Rows from block 5, named by matrix and row number. Rows with one number belong to one attention dimension. Each number is 128 + 24 x the weight over its row's rms, rounded and kept within 0 to 255. All counts start at 0. After the name is the row's rms in percent of the matrix's.
# q: attention query, key and value (stacked) (model.mid.1.attn.qkv.weight, 384x128, the q third), inputs 0-63
# k: attention query, key and value (stacked) (model.mid.1.attn.qkv.weight, 384x128, the k third), inputs 0-63
q.48 125 [141 119 145 159 127 122 114 110 138 144  81 153  82 107  95 114 107 172 150 132 107 112 144 129 126 104 119 175 129 144 113  88 113 161 126 122 137 122 109 151 141 102 109 134 104  98 119 122 127 149 137 125 102 158 133 121 106 177 130 113 156 138 149 127]
k.48 120 [140  97 132 161 117 102 113 126 123 144  79 143  71 145 109 118 122 178 166 128 116 126 140 119 134 106 107 187 125 151 111  93 125 148 118 141 151 128 122 140 154  96  97 122 115  82 109 145 143 157 143 123 102 162 148 115 113 165 128 117 148 150 153 128]
q.49 125 [118 178  98 137 122 129 106 119  67 142 112  59 132 140 125 117  93 129 166 136 129  86 143 103 102 136 144 159 159 133 177 160 136 126 133 146 124 124 149 145  91 162 117 129 152 112 138 113 142 143 107 158 106 140 136 145 144  72 111  75 113 108 107 146]
k.49 120 [130 194  99 118 122 132 110 140  82 128 114  72 146 160 120 106  95 119 181 136 112  95 156 100 118 131 143 143 152 140 181 160 139 131 132 146 112 110 146 134  90 128 108 107 145 109 129 121 156 130 111 167 109 119 128 134 138  60 102 110 117  90 142 144]
q.50 123 [171  71 124 159 126 142 128 125 132 114 143 122 122 115 132 114 105 124 173 142 132  97  93 116  88 149 155 116 116 136 177 131 141 124 142 101 147  94 158 131 172 152 119 125 166 135 130 152 115 151 154  96 171 127 150 110 112 135 127 122 168 120  78 140]
k.50 121 [165  90 109 156 126 132 138 112 147 114 147 145 123 120 133 123 127 131 155 130 117  91 104 104  80 151 137 112 119 129 182 146 114 112 122 104 150 103 149 150 161 159 128 108 176 125 135 154 108 148 158 110 177 112 159 121 124 137 123 146 176 124  82 132]
q.51 124 [161 111 142  74 156  91 119 138  99 108  80 137 103 157 125 136 123 147 128 181 131  86 119 138 143  93 139 138 103 139  99 167 103 161 123 135 132 197 116 132 115  95 100 109 109  84 157 109 101 137 113 101 124 146 167  99 136  78 145 125 131 121 108 125]
k.51 123 [177 113 141  84 146 104 106 131  96 103  99 136 106 166 137 120 111 140 139 175 136  83 128 133 139 114 150 135 104 149  97 145  96 159 128 130 142 186 102 131 124  79 101 119 109  85 163 121 103 135 126 104 128 154 141  96 135  66 133 139 128 125 118 124]
q.52 135 [155 220 117 153 116 117 121 122  91 131 171  83 144 142 133 135 115  99 153 142 118 138 139 164 126  83 163  90 140 119 143 103 169 147 142 136 141 140  87 131 124 142 128 111 114  82 134 114 178 141 131 149 127 137 153 114 112 145 137 154 146 101 103 165]
k.52 132 [167 210 116 154 120 132 130 138  65 140 181  95 136 142 121 148 111 107 154 151 132 139 126 157 117  84 160 106 131 107 153 118 160 133 170 145 145 135 100 130 124 125 132 117 102  97 122 128 188 145 133 131 119 133 134 126 110 138 130 143 145 102 102 163]
q.53 127 [102 138 121 144 103 122 132 146 140 109  95 142 144 115 156  91 153  86 139 123 103 120 132 144 144 104 146 166 146 124 134 130 183 132 142 102 128 133 175 164 131 135 117 151 111 128 169 124 112  76 145 101 147 194  98 154 121 127 145 122 106 151 104  89]
k.53 132 [112 129  99 156 109 121 134 147 134 110 101 140 116 124 139 121 160  80 147 119  95 107 141 131 137 102 141 153 165 125 143 137 181 144 171 113 109 119 172 162 146 128 116 150 131 118 160 120 131  90 138  97 141 183 100 163 110 116 152 125 114 142 116  98]
q.54 125 [138 126 158 140 120 125 111 132 123 106 157 144 131 124 103 164 159 180 128 153 158  88 175 105  86 144 130 143 111 114 173  99 134 122 128 103 130 124 119 137 124 100 116  72 111 143 122 112 152 130 177 124 121 127 135 139 102 176 157 149 115 105 108 118]
k.54 125 [157 129 156 155 130 110  85 128 113 115 162 130 126 120 102 170 149 180 138 153 152 107 172 112  78 140 114 146 114 112 177  93 129 129 138  91 136 127 121 135 126 105 125  87  98 129 113 120 165 126 167 123 125 132 120 146 109 169 162 141 109 114 125 110]
q.55 120 [135 131 129  95 133 139 151 137 141 122 120 146 183 163 140 139 147  81 167 126 105 153 158  95 128 104 150 151 148 123 118  89 144 133 123 132 121 140 111  58 123 114 147  68 132 141 145 123 153 132 134 122  99  82 147 123  81 129  56  75 140 107 157 103]
k.55 125 [148 121 138 102 137 125 133 134 131 140 136 145 154 153 138 126 137  83 152 141 112 148 181 100 117 115 151 139 137 134 133  82 159 117 141 137 130 140 111  60 131 105 137  66 137 152 146 112 153 131 131 113  97  99 141 129  72 144  46  83 140 103 137 103]
q.56 123 [153 128 107 130  93  88 143 143 112  97 127 140 121 120 136 140 151 170 125 144 157 164  88 124 131 141 120 112 142 139  89 160 151 158 132 199 137 119  81  75 167 116  87 127 121 140 116 146  97  75 142  96 127 108 114 110  92 118 157 167 129  92 171 103]
k.56 124 [149 107 113 144 105  96 155 117 117  87 143 143 128 133 135 128 154 165 118 140 152 156  84 102 140 132 116 112 163 149  98 164 139 153 163 193 157 112  83  88 152 118  89 127 121 139 107 144 126  79 144  81 135 103 114 113  98 120 147 161 119 111 158  96]
q.57 121 [146 116 124 114 132 116 113 141 153 165 146  89 172  85 102 116 130 159 120 136 135 128 158 111 134 166 147 133 146 149 139 156 153 141 140 109 129 121  69 135 137 119 135 125 145 119 118 130 135 116 141 133  64 137 136 167 116  55 169 107 159 128 151  80]
k.57 121 [156 132 132 107 125 113 131 142 160 164 127 105 142  81 111 118 109 177 116 138 144 115 146 102 125 161 151 132 158 160 134 151 155 147 153 106 120 108  68 133 117 131 147 127 152 126 100 128 142 101 133 124  67 142 137 174 126  76 160 105 173 126 141  89]
q.58 120 [ 90 145 127 123 168 154 140 138 152 118 135 101 128 123  91 102 139 108 135 153 157 110 161 125 114 137 123 104 119 121 165 105 147 143 139 170 106 123  71 165 122 157  92 117 132 143 113  88 131 161  89 124 122 157 112 143 141 160 113 164 142 123 145 164]
k.58 123 [108 135 126 121 176 147 133 144 168 138 121  84 133 114 102 103 148 120 140 140 159 113 149 129 105 132 118 112 113 107 151 124 133 138 117 169 114 136  77 157 132 154  81 133 131 125 126  86 143 143  85 126 109 148 108 132 144 156 117 164 139 118 129 176]
q.59 118 [174 136 139  87 102 127 109 107 136 121  93 135 167 137 150 127 159 132 144 154  98 128 123 106 137 111 119 118 159 137 144 158 109 139 114 132 131  88 126 111 105 161 151 106 102  91 146 117 109 109 118 119 144  98 114  97 126 120 158  98 175 127 168 136]
k.59 120 [154 130 139  63  87 141 116 101 144 143  96 143 169 150 163 108 163 125 103 158  98 131 130 124 152 122 104 135 143 140 147 173 112 154 105 125 136 100 145 117 101 139 148 109  95  98 151 112 107 140 132 107 145 100 137 110 114 129 153  99 172 123 152 125]
q.60 122 [119 144 153 151 112 145 142 129 152 165  96 159 146 104 123 121 105  90  72 135 113 147 133 119 120 126 140 112 155 121 117 136  98 155 140 154 135 106 160 152 149 130 101  71 134 116 122 128  87 111 138 154  56 124 144 120 110 144 120 116 133 149 116 168]
k.60 119 [123 158 149 144  94 140 143 125 158 161  89 159 149  91 128 116 104  85  89 135 109 126 131 120 131 131 164 117 143 124 111 120  94 168 147 147 134 115 150 135 158 120 100  77 118 117 126 122  71  98 132 167  72 139 142 130 103 161 123 107 143 137 117 175]
q.61 120 [120 148 159 115 134 116 159 138 129  61 151 101 158  94 126  87 116 102 145 125 130 107 103 127 101 155 134 118 138 128 139 163 128 109 122 136 134 190 114 145 169 107 129 169 111 111 114 105 150 139 119 114  90 111 122 171 150 137 100 143 192 128 140  87]
k.61 127 [129 151 151 119 148 111 162 134 132  79 139 101 139  93 134 111 111  91 142 117 141 109  93 137  91 163 133 108 134 114 130 154 127 105 128 131 119 172 118 140 179 125 138 167 110 102 111 102 166 125 118 114 120 102 140 179 125 130 103 124 209 132 166  91]
q.62 125 [119  86 162 129 176  84 154 135 112 107  93 105 123 169 126 101 121 136 156 140 105 145 112 114 167 157 113 150 126 133 139 124 117 124 127 157 106 117  98 140 113 129 125 145  95 147 129 163 122 168 124 122 143 102 147 129 153 173 179 126 125 147 118  99]
k.62 127 [118  87 158 115 180  94 163 138 104 105  99  95 144 161 144  89 121 135 150 134 113 128 107 118 162 153 120 142 110 142 120 142 132 119 133 155  80 121  93 119 115 150 114 133 109 147 127 159 111 159 128 107 150 103 146 119 140 162 166 124 129 138 127  96]
q.63 126 [160  61 101 111 120 134 134  89 125 115 118 114  92 109 136 138 154  98 145  79 118 138 108 135 143 151 133 144 105 108 107 123 171 123 123 135 161 163 113 107 147 171 125 131 120 127 149 139 138 141 138 116 110 108 157 151  80 117 164 133 135 125 154 123]
k.63 122 [140  60 118 117 116 144 139  80 132  91 122 134  97 123 149 124 155  89 140  73 120 151  89 117 142 137 135 128 101 113 112 133 175 139 108 132 159 155 106 104 141 182 154 118 123 132 150 150 125 140 133 131  99 112 145 149  88 109 170 127 120 130 158 117]
q.64 112 [149  85 139 116 106 108 132 100 124 107 128 164 127 172 175 105 166 126 140 133 131 125 106 165 122 110 123 137 106 108  89 116  83 104 123 107 122 167 137 127 138 145  99 119  63  97 129 119 145 145 113 106 170 114 113 149 121 106 118 152 137 133 171 124]
k.64 114 [146  79 143 102  99 101 135  78 144 103 136 166 142 166 170 101 155 132 128 134 136 127 118 148 126 104 131 125  93 115  79 116  96 120 134 100 129 161 135 140 138 135 115 113  86  95 134 118 142 152 104 104 161 121 121 152 109 102 103 142 127 156 163 104]
q.65 110 [139 144 139  87 171 131 135 103 135 109 132 121 140 134 134 137 140  96 132 155 140 111 109 136 137 140 153 120 169 109  99 105  99 165 132 174 123 151 115  80 146 167  85 100 117 124 111 139  91 161 118  90 195 140  91 104  94 127 116 176 109 125 146 142]
k.65 119 [144 145 144 116 151 122 143 104 130 100 129 125 138 133 128 147 133  98 139 162 139 128  99 140 145 144 132 113 167 106  93  96 108 168 143 161 140 146 116 103 151 157  84 115 128 118 117 137 105 146 122  90 190 147 106  94 100 131 131 157 102 115 144 138]
q.66 118 [132 126 141 108 122 155 116 105 141 160 118 169 113 150 138 114 146  88 109  88 115 135 138 114  71  94 149 169  93 108  78 139  98 113 124 115 137 150 164 122 162 108 129 145 147 145 132 131 116 124 111 172 155 138 132 151 108 178 109 101 156 149  74 160]
k.66 113 [125 116 124  93 123 166 130 113 150 151 139 161  79 148 147 109 131 102 116  84 106 138 120 131  87  94 139 162  88 103  91 131  90 127 126 116 144 145 176 131 166 116 130 144 148 143 124 135 104 135 108 172 168 122 133 160 119 168 124 105 156 171  98 157]
q.67 115 [131  95 104 127  91 116 155 107 134 161 133 153 100  69 139 153 146 182 142 155 122 114 121 105  90  94 153  87 152 146 155 113 128 101 125  90 125 114 130 129 115 102 113 167 157 145 115 110 122 174  89  94 189 145 145 140 141 135 159 131 126 152 154 101]
k.67 120 [144 113 122 120  75 138 153 113 134 154 126 159 104  74 135 166 144 154 142 157 124  99 119  85 102  93 151  87 149 144 166 121 133 101 122  80 128 117 128 138 116 112 130 174 161 139 100 115 134 162  98 102 187 136 129 146 144 148 154 107 144 137 139  88]
q.68 105 [136 137 121  99 106 122 133 128  72 150 140  88 126 134 116 129 123 109 145 109  91 116 149 110 110 145 107 122 160 137 164 120 173 146 118 121 120  97 119 109 134 109 150 173 139 150 174 163 124 116 181 153 146 127 187 155 135 105  87 108 160 137 111 150]
k.68 114 [129 127 112 120 113 141 129 132  73 153 117  95 114 130 138 134  98 128 126 102  74 115 149 114 117 141 104 127 163 123 172 106 176 146  91 117 106  90 122 140 104 121 157 174 125 153 174 157 113 127 172 156 163 122 164 154 161 121  84 105 173 120 117 151]
q.69 112 [135  97 133 125 122 131 136 108 105 163 136 139 129 143 112 147 165 115 125 117 163 106 163 121 108 161 120 137 113 111 118 106 155 142 142 121  84 152 113  93 164  97 114 124 100 134  92 126 127 124  86 193 105 163 143 140 102 100 191 122 103 117 158 120]
k.69 117 [137  96 146 125 109 124 132 100 105 160 151 136 127 144 102 144 168 106 120 124 167 118 149 124 118 162 135 123 120 106 119 100 143 132 160 122  88 142  86  60 163 109 113 112 112 149  88 140 114 119 102 187  99 160 149 142  86 119 188 127  87 118 177 116]
q.70 112 [107 100 163 156 155 141 123 131 148 144 157 108 107 123 122 146 128 141 117 117 152 152 115 137 126 141 118 118  87 111 174 129 121 117 127  88  98  81 150 187 133 147 137 127 107 150 128 113  90 177 144 145 121 159 127 114 129 151 177 159 133 133 127 164]
k.70 116 [109 112 156 138 150 140 116 112 156 144 147 108 124 123 130 134 134 150 109 122 158 153 104 143 132 135 109 131  88 117 172 125 123 115 121 101  91  79 134 200 119 131 142 125 111 148 127 113  89 177 141 142 133 140 118 103 149 146 165 170 127 145 125 167]
q.71 119 [100 151 129 189 136 108 126 135 144 123 146 152 138 140 113 103 132  94 119 118 164 150 132  84 103 154  87 124 114 121 156 124 128 132 123 171  78 138  95 136 135 124 182 101 100 106 103 116 118 164 125 114 168 130 114 166 165 116 120 137 111 141 113 141]
k.71 118 [103 156 121 174 122 105 121 147 119 127 139 139 123 127 108 111 140 109 119 124 163 142 141  90 113 137  95 123 114 135 174 116 119 131 121 174  68 131  88 119 158 129 163  96 107 116 119 125 110 165 136 117 173 135 110 187 167 110 128 108 131 148  99 146]
q.72 119 [132 167 138 103  78 116 136 151 137 150 118 125 140 101 101 147 121 154 183 100 114 186 142 117 141  99 128 131  91 138 185 122 185 119 153 152 147 107 127  74 133 120 154 120 138 124  94 117  98 145 112 108 120 103 126 143 148 159  86  94 106 150 114  86]
k.72 122 [147 172 138 106  90 122 120 150 134 127 126 111 129 121 103 149 117 137 188 103  95 192 142 112 146 102 119 138 109 150 186 125 179 117 169 162 143 110 119 101 125 110 162 118 154 118  93 119 107 132 105 119 108 112 133 144 152 156  73  97  99 130 116  96]
q.73 121 [ 93 127 131 152  93 147 158 107 133  91  64  88 136  92 160 128 138  98 152 130  96 127 127 153 144 132 105 181 125 136 134 112 144 138 130  95 135 147 125  94 123 192 147 129 132 136 169 110 153  92 123  94 133 124 144 150 118 164 158  94 104 148 128 111]
k.73 123 [ 89 126 137 145 101 147 165 107 131  88  81  90 124 104 167 134 139  95 152 127  98 119 130 151 138 136  96 169 123 146 123 122 146 146 140 103 143 135 133 108 116 185 144 117 129 129 163 105 155  87 114 105 129 120 149 138 129 157 153  78 115 154 122 110]
q.74 117 [162 141 121 107 113 127  78 135 125 145 135 169 123  99 115  98 148 152  93 144 120 115 110 126 117  86 115 135 164 134  78 122 190 117 132 177 119 147 142 147  73 113 132 156 155 111 114  77 125  72  90 125 118 114 145 135 157 105  92  85 128 132 145 126]
k.74 124 [165 138 109  95 103 144  73 144 126 137 135 166 125 116 104 102 165 145 100 131 118 128 114 113 114  87 101 131 163 134  82 125 196 117 154 176 130 158 145 148  70 105 133 139 144 103 123  81 122  90  85 142 130 110 142 144 175 117 100  92 140 128 121 123]
q.75 108 [ 98 122 110 103 121 145 138 117 178 104 157 195 150 129 132 112 150 130  73 129 144 115 115  88 148 150 167 103 133 138 112 130 151 100 133 156 123 138 132  85 128 126 102 115 141 119 105 107 146 165 127 116 167 107 146 149 109 128 125 113 108 120 121 129]
k.75 113 [125 121 103  84 115 133 143 102 172 106 153 180 134 120 127 107 169 124  63 133 156 140 114  93 144 147 142 101 125 140 112 135 151 113 133 156 107 135 141  93 116 129 100 112 157 140 106 106 127 167 148 113 160 108 149 162 118 131 110 109 118 130 117 124]
q.76 114 [145 145 134 128 145 158 154 129 135 120 159 133 136 135  83  94 145  73 164  91 140 140 112 123 109  92 160 117 173 136  98 149 119 106 110 144 117  70 146 108  99 106 145 100 147 132 104 130 109 122 134 140 175 143 126 100 138 109 108 105 157  97 118 131]
k.76 118 [141 141 141 122 139 144 148 116 136 130 171 128 126 127  76  99 146  73 163  93 160 136 128 126 108 114 170 122 157 149  86 138 131 103 100 143 133  75 157 119 118 102 132  88 150 126 127 126 124 126 140 156 169 160 138  93 120  94  93 120 143 106 126 123]
q.77 118 [137 114 127 110 108 100 124 108 123 100 129 148  67 121 136 123 105 130 152 133 146 128 167 165 111 126 138 137 130 139  75 114 115 198 122 141 152  93 141 126 131  92 139 119 151 168 140 114 141 106 135 145 115 116 138 135 184 105 102 113 121 123 134 194]
k.77 116 [121 126 139 117 112  99 120 142 115 100 125 159  77 117 123 124 120 120 161 115 135 134 150 135 105 121 135 141 131 125  87 120 121 187 109 142 145 114 147 134 143  85 136 135 154 154 122 114 147  95 114 159 104 116 118 149 179 116 115 132 106 100 143 176]
q.78 116 [104 131 114 133 106 119 112 102 129 111 192  94  91 129 112 100 109 174 168  93 123 142 120 103 153 123 115 133 113 135 127 112 142 151 155 154 132 140 139 122 121 162 179 153 113  78  94 120 153 139 112 159 135 117 104 122 116 104 159 115 143 106 146 145]
k.78 121 [ 97 123 114 128 113 102 105 113 115 134 181  94  95 123 117 110 104 169 164  89 117 130 108 105 140 117 125 139 144 127 128 103 161 145 153 139 134 132 135 137 137 155 191 147 108  80 120 116 173 140 115 175 120 118 121 123 111 109 159 100 138 110 132 134]
q.79 125 [126 100 110 130 131 108  85 167 134 134 151 135  92 138  90 125 142 105 104 188 142 105 150 150 131 119 137 212  79 140 147 129 114 148 135 116 136 113 144 122 125 131 131 137  91 114 128 104  98 159 144 131 116 176  94 142 148 111 120  86 130 113 102 157]
k.79 128 [128  92 129 139 127 102  80 160 134 141 138 150  87 138 101 130 136 113 106 196 151  99 162 155 118 119 127 210  88 149 136 127 110 137 134 123 129 116 147 128 131 139 145 136 102 112 120 104 105 143 117 134 132 173  98 134 147 114 122  98 127 100  98 144]
q.80 117 [110  71 118 146 130 173 141 161 121 111 113 119 157 115 148 131 142 116 138  73 140 139  90 181 130 119 135 132 126 113 108 129 150 134 107 132 120 143 152 131 152  93 115 101 108 146 137 135 144 109 116 171 176 115  97 135 128 156 101 152 110 157 102  81]
k.80 121 [104  67 129 138 118 180 161 172 115 114 112 105 157 116 146 146 115 122 141  86 141 144 109 172 141 119 133 120 126 118 110 132 146 124 118 133 113 139 160 137 158  77 119 114 109 147 133 132 124 104 136 174 164 106 112 141 114 150  85 130 128 156 110  82]
q.81 113 [137 187 112 170 112 148 120  92 130 128 127 121 150 137 173 148 131 164 144 138 144 113  87 115  85 105 146 117 111 133 113 116 141 120 134 114 141 100 130 141 147 119 144 150 126 153 131  80 148 123 185 105 173 144 119 145  99 121 140 147  98 139 144 104]
k.81 121 [138 186 105 143 103 135 117 103 134 144 129 134 152 133 162 151 138 155 137 145 135 120  94 106  89  96 101 116  99 124 112 125 151 125 122 120 128 132 142 162 137 107 160 184 120 136 143  82 150 140 198 111 162 142 133 152 106 129 135 135 111 140 137 106]
q.82 113 [124 167 110 113 116 132 122 124 171 127 118 159 120 147 130  93 142 150 144 100 150 116 140 129 118 127 141 117  86 125 131 108 131  99 114 111 123 119 169 168  60 128  96 131  97 144 126 134 108 134 161 150  90 143 128 151 115 115 165 117  90 153  90 128]
k.82 118 [116 148 111 116 117 144 134 119 166 132 125 144 132 149 117  98 131 160 121 100 164 108 149 128 130 138 139 116  84 128 125  98 118 104 120 108 114 119 160 159  58 129  91 120 108 163 121 142 111 133 164 162 101 147 130 144 117 113 157 120 104 160  86 151]
q.83 123 [153 128  91  88 132 128 124  96 169 121 136 183 166  85 125 167 144 125 110  92 125 153 136 119 130 132 122 136  81 107 124 123 151  99 106 128 138 109 114 127 100 133 128 121  75 118 138 133 114 149 131 128 109  90 149 157 150 153 113  94 132 126 181 131]
k.83 122 [152 118  95 100 130 127 126  78 165 126 143 166 166  95 125 159 131 122 115  95 130 144 133 141 131 147 126 137  81  89 109 137 149 105  98 140 156 107 117 123 114 132 128 127  81 146 135 145 107 160 139 136  96 100 148 160 152 144  96  84 127 134 178 153]
q.84 119 [117 104 112 130 196  91 119 137 149 107 152 101  99 110 128 141 147 156 111 155 153 146 112 117 114 123 119 156 179 148  91 116 142 143 125 143 134 122  73 107 158 116  97 175 128  80 106 124 141 115 131  89 118 111 133 155 145 208 150 112 131 108 129  89]
k.84 117 [113 111 112 124 197  83 141 136 124  98 153 109  97 120 128 138 139 162 112 157 172 141 102 106 105 147 139 156 177 152 101 137 136 140 150 130 119  97  82  96 137 124 113 156 138 108 102 131 147 120 124  75 109 109 126 156 153 201 151  99 135 105 151  96]
q.85 115 [100 109 134 124 178 119 117 147  86 136 138 150 107 126 117 108 168  84 170  92 127 122 152 133 123 178 146 115 135 108 153 119 155 112 156 142 153 101 168 161 202 137 109 137 104 139  86 102 111  79 113 159 139 146 123 161 135 186 107 114 141  87 139  82]
k.85 117 [107  96 126 130 165 120 108 124  89 135 148 150  98 128 123  93 164  87 152 101 138 120 141 147 131 173 119 103 136 104 141 126 161 100 169 146 156  94 146 170 190 142  96 133 118 154  90  90 114 101 123 158 131 132 141 168 121 177 109 123 144  95 153  83]
q.86 125 [117  93 113 113 117 130 130 142  99 158 166  99 144 112 119 126 125 142 114 157 186 119 101 148 131 144 112 121 116 118 146 144 112 147 139 127 110 128 131 117 154 150 110 146  92 151 145 122 150 110 150  75 159 126 124 145 115  81  97 146 121 102 145 144]
k.86 119 [118  77 114 119 128 124 140 129  80 157 141  95 146 106 125 120 121 137 126 156 189 126 101 148 137 137 101 121 132 131 148 144 110 160 138 133 117 129 131  88 161 137 117 143 106 146 141 103 154 119 142  75 155 127 143 136 124  85 107 149 126 105 147 160]
q.87 122 [179 149 108 102 158 132 103 119 116 156 132 104 149 141 134 139 111  99 115 117 112  91 102 161 101 116 163 101 146 111 142 107 101 105 136 101 136 152 167 119 190 148 144 114 154  95 156 128 136 162 169 120 160  73 115 153 117  89  98 104 161 144 128 139]
k.87 121 [183 153 112 110 177 156  88 116 112 160 133 108 140 149 132 129 121 101 108 118 122  89 105 161  81 107 159 110 136  98 140 109 107 125 138 103 129 149 181 127 173 122 155 112 147 103 133 141 114 161 161 123 160  77 123 137 107  83  78 105 147 145 136 147]
q.88 122 [116 109 114 135 189 158 108 138 146 162  92 124  98 129 115 145 154 157 109 125 112 143 138 106 135  95  72 141 106 134 138 163 110 111 111 135 141 117 151 147 122 149 117 137 159 112 108 123 141 164 133 149  99 165 152 143 136  93  96 139  95 122 142 134]
k.88 123 [107 110 121 115 196 167 126 143 145 154 106 112 112 127 121 139 149 166 100 123 112 146 142 111 135 105 103 156  93 146 149 161 113 118 108 125 141 107 147 146 122 150 119 128 156 108  92 113 137 164 119 133  95 156 137 135 129  78 110 137  85 115 158 133]
q.89 111 [150 135 101 156 189 108 128 142 125 130 141  87 131 164 161 185 132  92 106  88 103 167 142 130 142 137 109 107  72 111 144 119 120 157 123 147 113 153 146 118 125 106 140 136 120 159 137 154 148 132 141 147 140 142 158 136 129 106 132 116 124 138 134 129]
k.89 117 [144 135 102 133 172  99 125 134 111 140 131  79 109 153 147 198 121  86 107 117 103 180 147 143 139 141 113 123  91 106 165 107 114 152 128 156 139 140 151 122 121  94 134 127 132 169 154 147 157 126 133 143 143 140 136 130 103 106 128 124 131 130 134 126]
q.90 118 [181 161 107 148 108 110 117 131 111 120 159 122  74 149 134 131 152 178 156 190 156  86 112 115  86 198 157 100 117 147 128 134  97 127 137 133 125  84 111 108 139 134  87 105 166 122 120 163 111  80 137  97 138 119 144 113 143 130 151 105 145 142 129 101]
k.90 121 [182 164 108 148 117 114 103 121 110 124 162 127  76 159 148 125 156 166 154 196 170  94 123  98  91 205 141 111 118 154 118 122 105 152 132 135 132  91 126 110 131 109  93 106 150 106 110 171 130  83 152 128 143 131 149  91 125 137 146 115 146 135 124 112]
q.91 107 [160 131 124  98 132 101 133 158 115 143 135 127 112 152 153 137 169 120 162 151 116 140  89 154 139  78 125  71 109 117 173 146 122 105 112 157 137 119  86 135 121  58 124  83 162  94 103 146 136 157  94 137 130 137 137 125 161 152 139 154 126 104 131 160]
k.91 105 [170 112 116 110 135  99 135 133 113 139 120 141 116 149 147 136 150 112 158 155 106 129  97 149 128  89 124  85 103 131 162 140 108 105 111 146 153 114  88 147 113  47 133 122 165  90 117 139 122 171  95 142 133 145 138 123 163 147 139 153 125 103 124 151]
q.92 127 [113  40 113 140 120 111 109 107 106  98 127 123 154 102 139 151 100 150 120 118 136 107  96 133 117 171 142 121 109 142 151 107 113 111 123  72 125 161 173 128 148 127 182 146 110 148 145 166 149 133 118 139 162 130 141  98 202  85 119 128 131 166 124 137]
k.92 123 [105  69 124 126 124 123  88 125  93  78 133 128 149  97 139 161 102 152 139 108 135 109  96 126 115 161 143 113 121 154 138 106 114 108 141  78 133 171 161 124 150 126 178 145  93 146 137 162 137 128 123 138 149 129 133  97 200  72 130 143 131 167 138 143]
q.93 118 [108 122 126 142 122 119 104  82  88 113 142 164 139 155 142 148 104 142  97 170 145 143 128 121 119 156 136 125 110 152 118 123 166 118 151 173 116  99 164 141 132 201 115 112 143 120 133 159 134 154 180 143 102 147 139  71 123 142 148 112  87 116 116 144]
k.93 125 [113 122 127 147 120 125 114 108 102 122 134 145 126 154 142 137 135 157  93 160 137 143 131 105 130 149 137 124 116 155 120 129 169 119 145 151 115 102 174 130 128 178 105 109 156 135 141 158 137 155 157 145 102 123 136  90 122 146 150 121  66 122 113 147]
q.94 116 [117 114 139 142 151 142 150 116 151 120 100 128 127  95 150 146 135 133  91 142 127 168 132 158 138  95 115 144 170 110 134 115  88 161 144  96 122 112 151  66 165 135 144 102 135 133 111 142 125 100 175 136 119 108 108 115 182 158 168 141  87 138 155 153]
k.94 116 [137 120 139 140 160 134 146 106 152 133  91 140 104 100 141 157 119 138 111 136 113 161 136 155 142  84 103 125 162  90 146 132  74 156 148 114 134 112 167  89 158 129 173 107 140 141 118 128 115 104 186 142 123  99  91 105 188 154 179 134  89 120 140 140]
q.95 123 [138 126 101 151 121 135 107  98 100 153 139 126 140 133  92 173 149 115 144 107 159 138 145 142 108 113 133 107 157 135 121  95 147 112 145  91 157 117 109 122 112 164 100  83 115  92 145 123 129 140  88 127 131 190 159 106 167 174 144 119 125 132 135 162]
k.95 124 [155 118 108 143 128 146 123 106  84 147 125 126 140 122  89 154 157 128 136 115 155 137 137 137 102 106 131 114 156 119 132  80 142 104 120  83 159 104 119 133 118 154 113  88 116 108 123 133 141 149  99 109 125 169 157 117 160 187 146 108 130 134 127 172]
q.96 067 [121 122 118 103 168 129 131 165 132 133  82  85 140 167 140 101 150 101 122 164  89 165 170 109 118  94  92 104 118 115 132 155 118 142  92 117 120 102 140  93  91 130 100 123 182  87 120 136 131 130 152 145 143 127 134 109 168 112 140 177 125 109 111 106]
k.96 059 [ 89  99  90 123 145 141 124 123 128 162  77  82 110 158 144 116 142 109 131 144  95 148 121 125 165 113 102 127 126 136 138  74 105 116  90 110 159 131 117 153  94 127 132 157 156 106 144 112 119 109  99 151 129 134 163 123 139 128 117 147 142 130 126 137]
q.97 076 [ 81 128 128 142 160 151 171 132  85 146 118 116 106 120 113 142 114 131 140 140  62 102 118 140  82  92 143  81 135 128 128 132 138 109  98  88 129  87 148 138 113 114 156 154 105  91 138 162 133 116  88 159 102 166 134 140 156 107 126 115 171  75 151 141]
k.97 070 [147 157 115 174 121  99 133 151 126 116 130 139 127 192 121 135 154 177 134 132 106 170 157 102 136  88 128  85  60 143 131 112 110 120 112 127 120 112 150 134 111  70 145 122 102 105 137 162 103 132  66 114 136 136 128  94 127 117 140 157 104 102 121 116]
q.98 063 [108 135 144 174 157 130 136 101 106 148 105  51 122 141 141 161  97 153 144 123 122 142 118 160  91 141 111 159 129 108 123 115 133 129 136 118 115 107 117 167 126 157 162 114 141 100 136 167 133 197 123 125 149 127 115 123 156 123 152 121 126 121 142 173]
k.98 070 [140 130 129 158 100 130  94 110  85 162 100 111  82 173  80 139 143 158 130 173 102 151 144 146 132 102  87 113  95 145 172 172 103 110 118 140 129 116 157 154 108 108 121 107 131 113 115 118 115 146  64 113 163 133 125  67 154 149 135 176  95 144 115 161]
q.99 065 [124 160 137 173 118  69 107 125 109 114 112 142  83 150 133 127 106 128 185  94 120 154 128 130 137 140 149 172  99 145 122  79 129  89 143 106 127 109 146 159 119 135 120 122 159 154 120 126 137 156 160 108 113 168 126  87 156 107 146 173 154 120 114 172]
k.99 065 [ 92 104 126 158 136 106 119 147 101 102 124  92 110 148 102 120 118 132 161 101 143 115 145 144 123 140 101 133  93 134 148 124 120 112 138 101 117 151 124 104 122  98  70 109 119 123 129 146 123  96  97 125 124 151 124 164 155 138 128 182 120 136 118 138]
q.100 067 [144 133 108 124 166 146 146 119 156 122  94 120  59 134 141 150 100 145 125 153 131 137  86 150 122 132 138 116 143 136  78 129 121 136 122 103 108 103 123 151 118 128 160 181 159 149 104 115 127 183 140 124 121 157  72 120 141 140 144 129 102 113 110 178]
k.100 068 [100 124 113 136 106  81 130 122 112 152 125  91  79 157 100 126 111 129 139 135 108 115 120 153 168 135 145 117 103 160 108 134 119 135 147 117 132  98 143 117  70 119 133 157  99 108 132 110 141 153 107 117 154 136  77  79 128 127 146 170 111 133 103 125]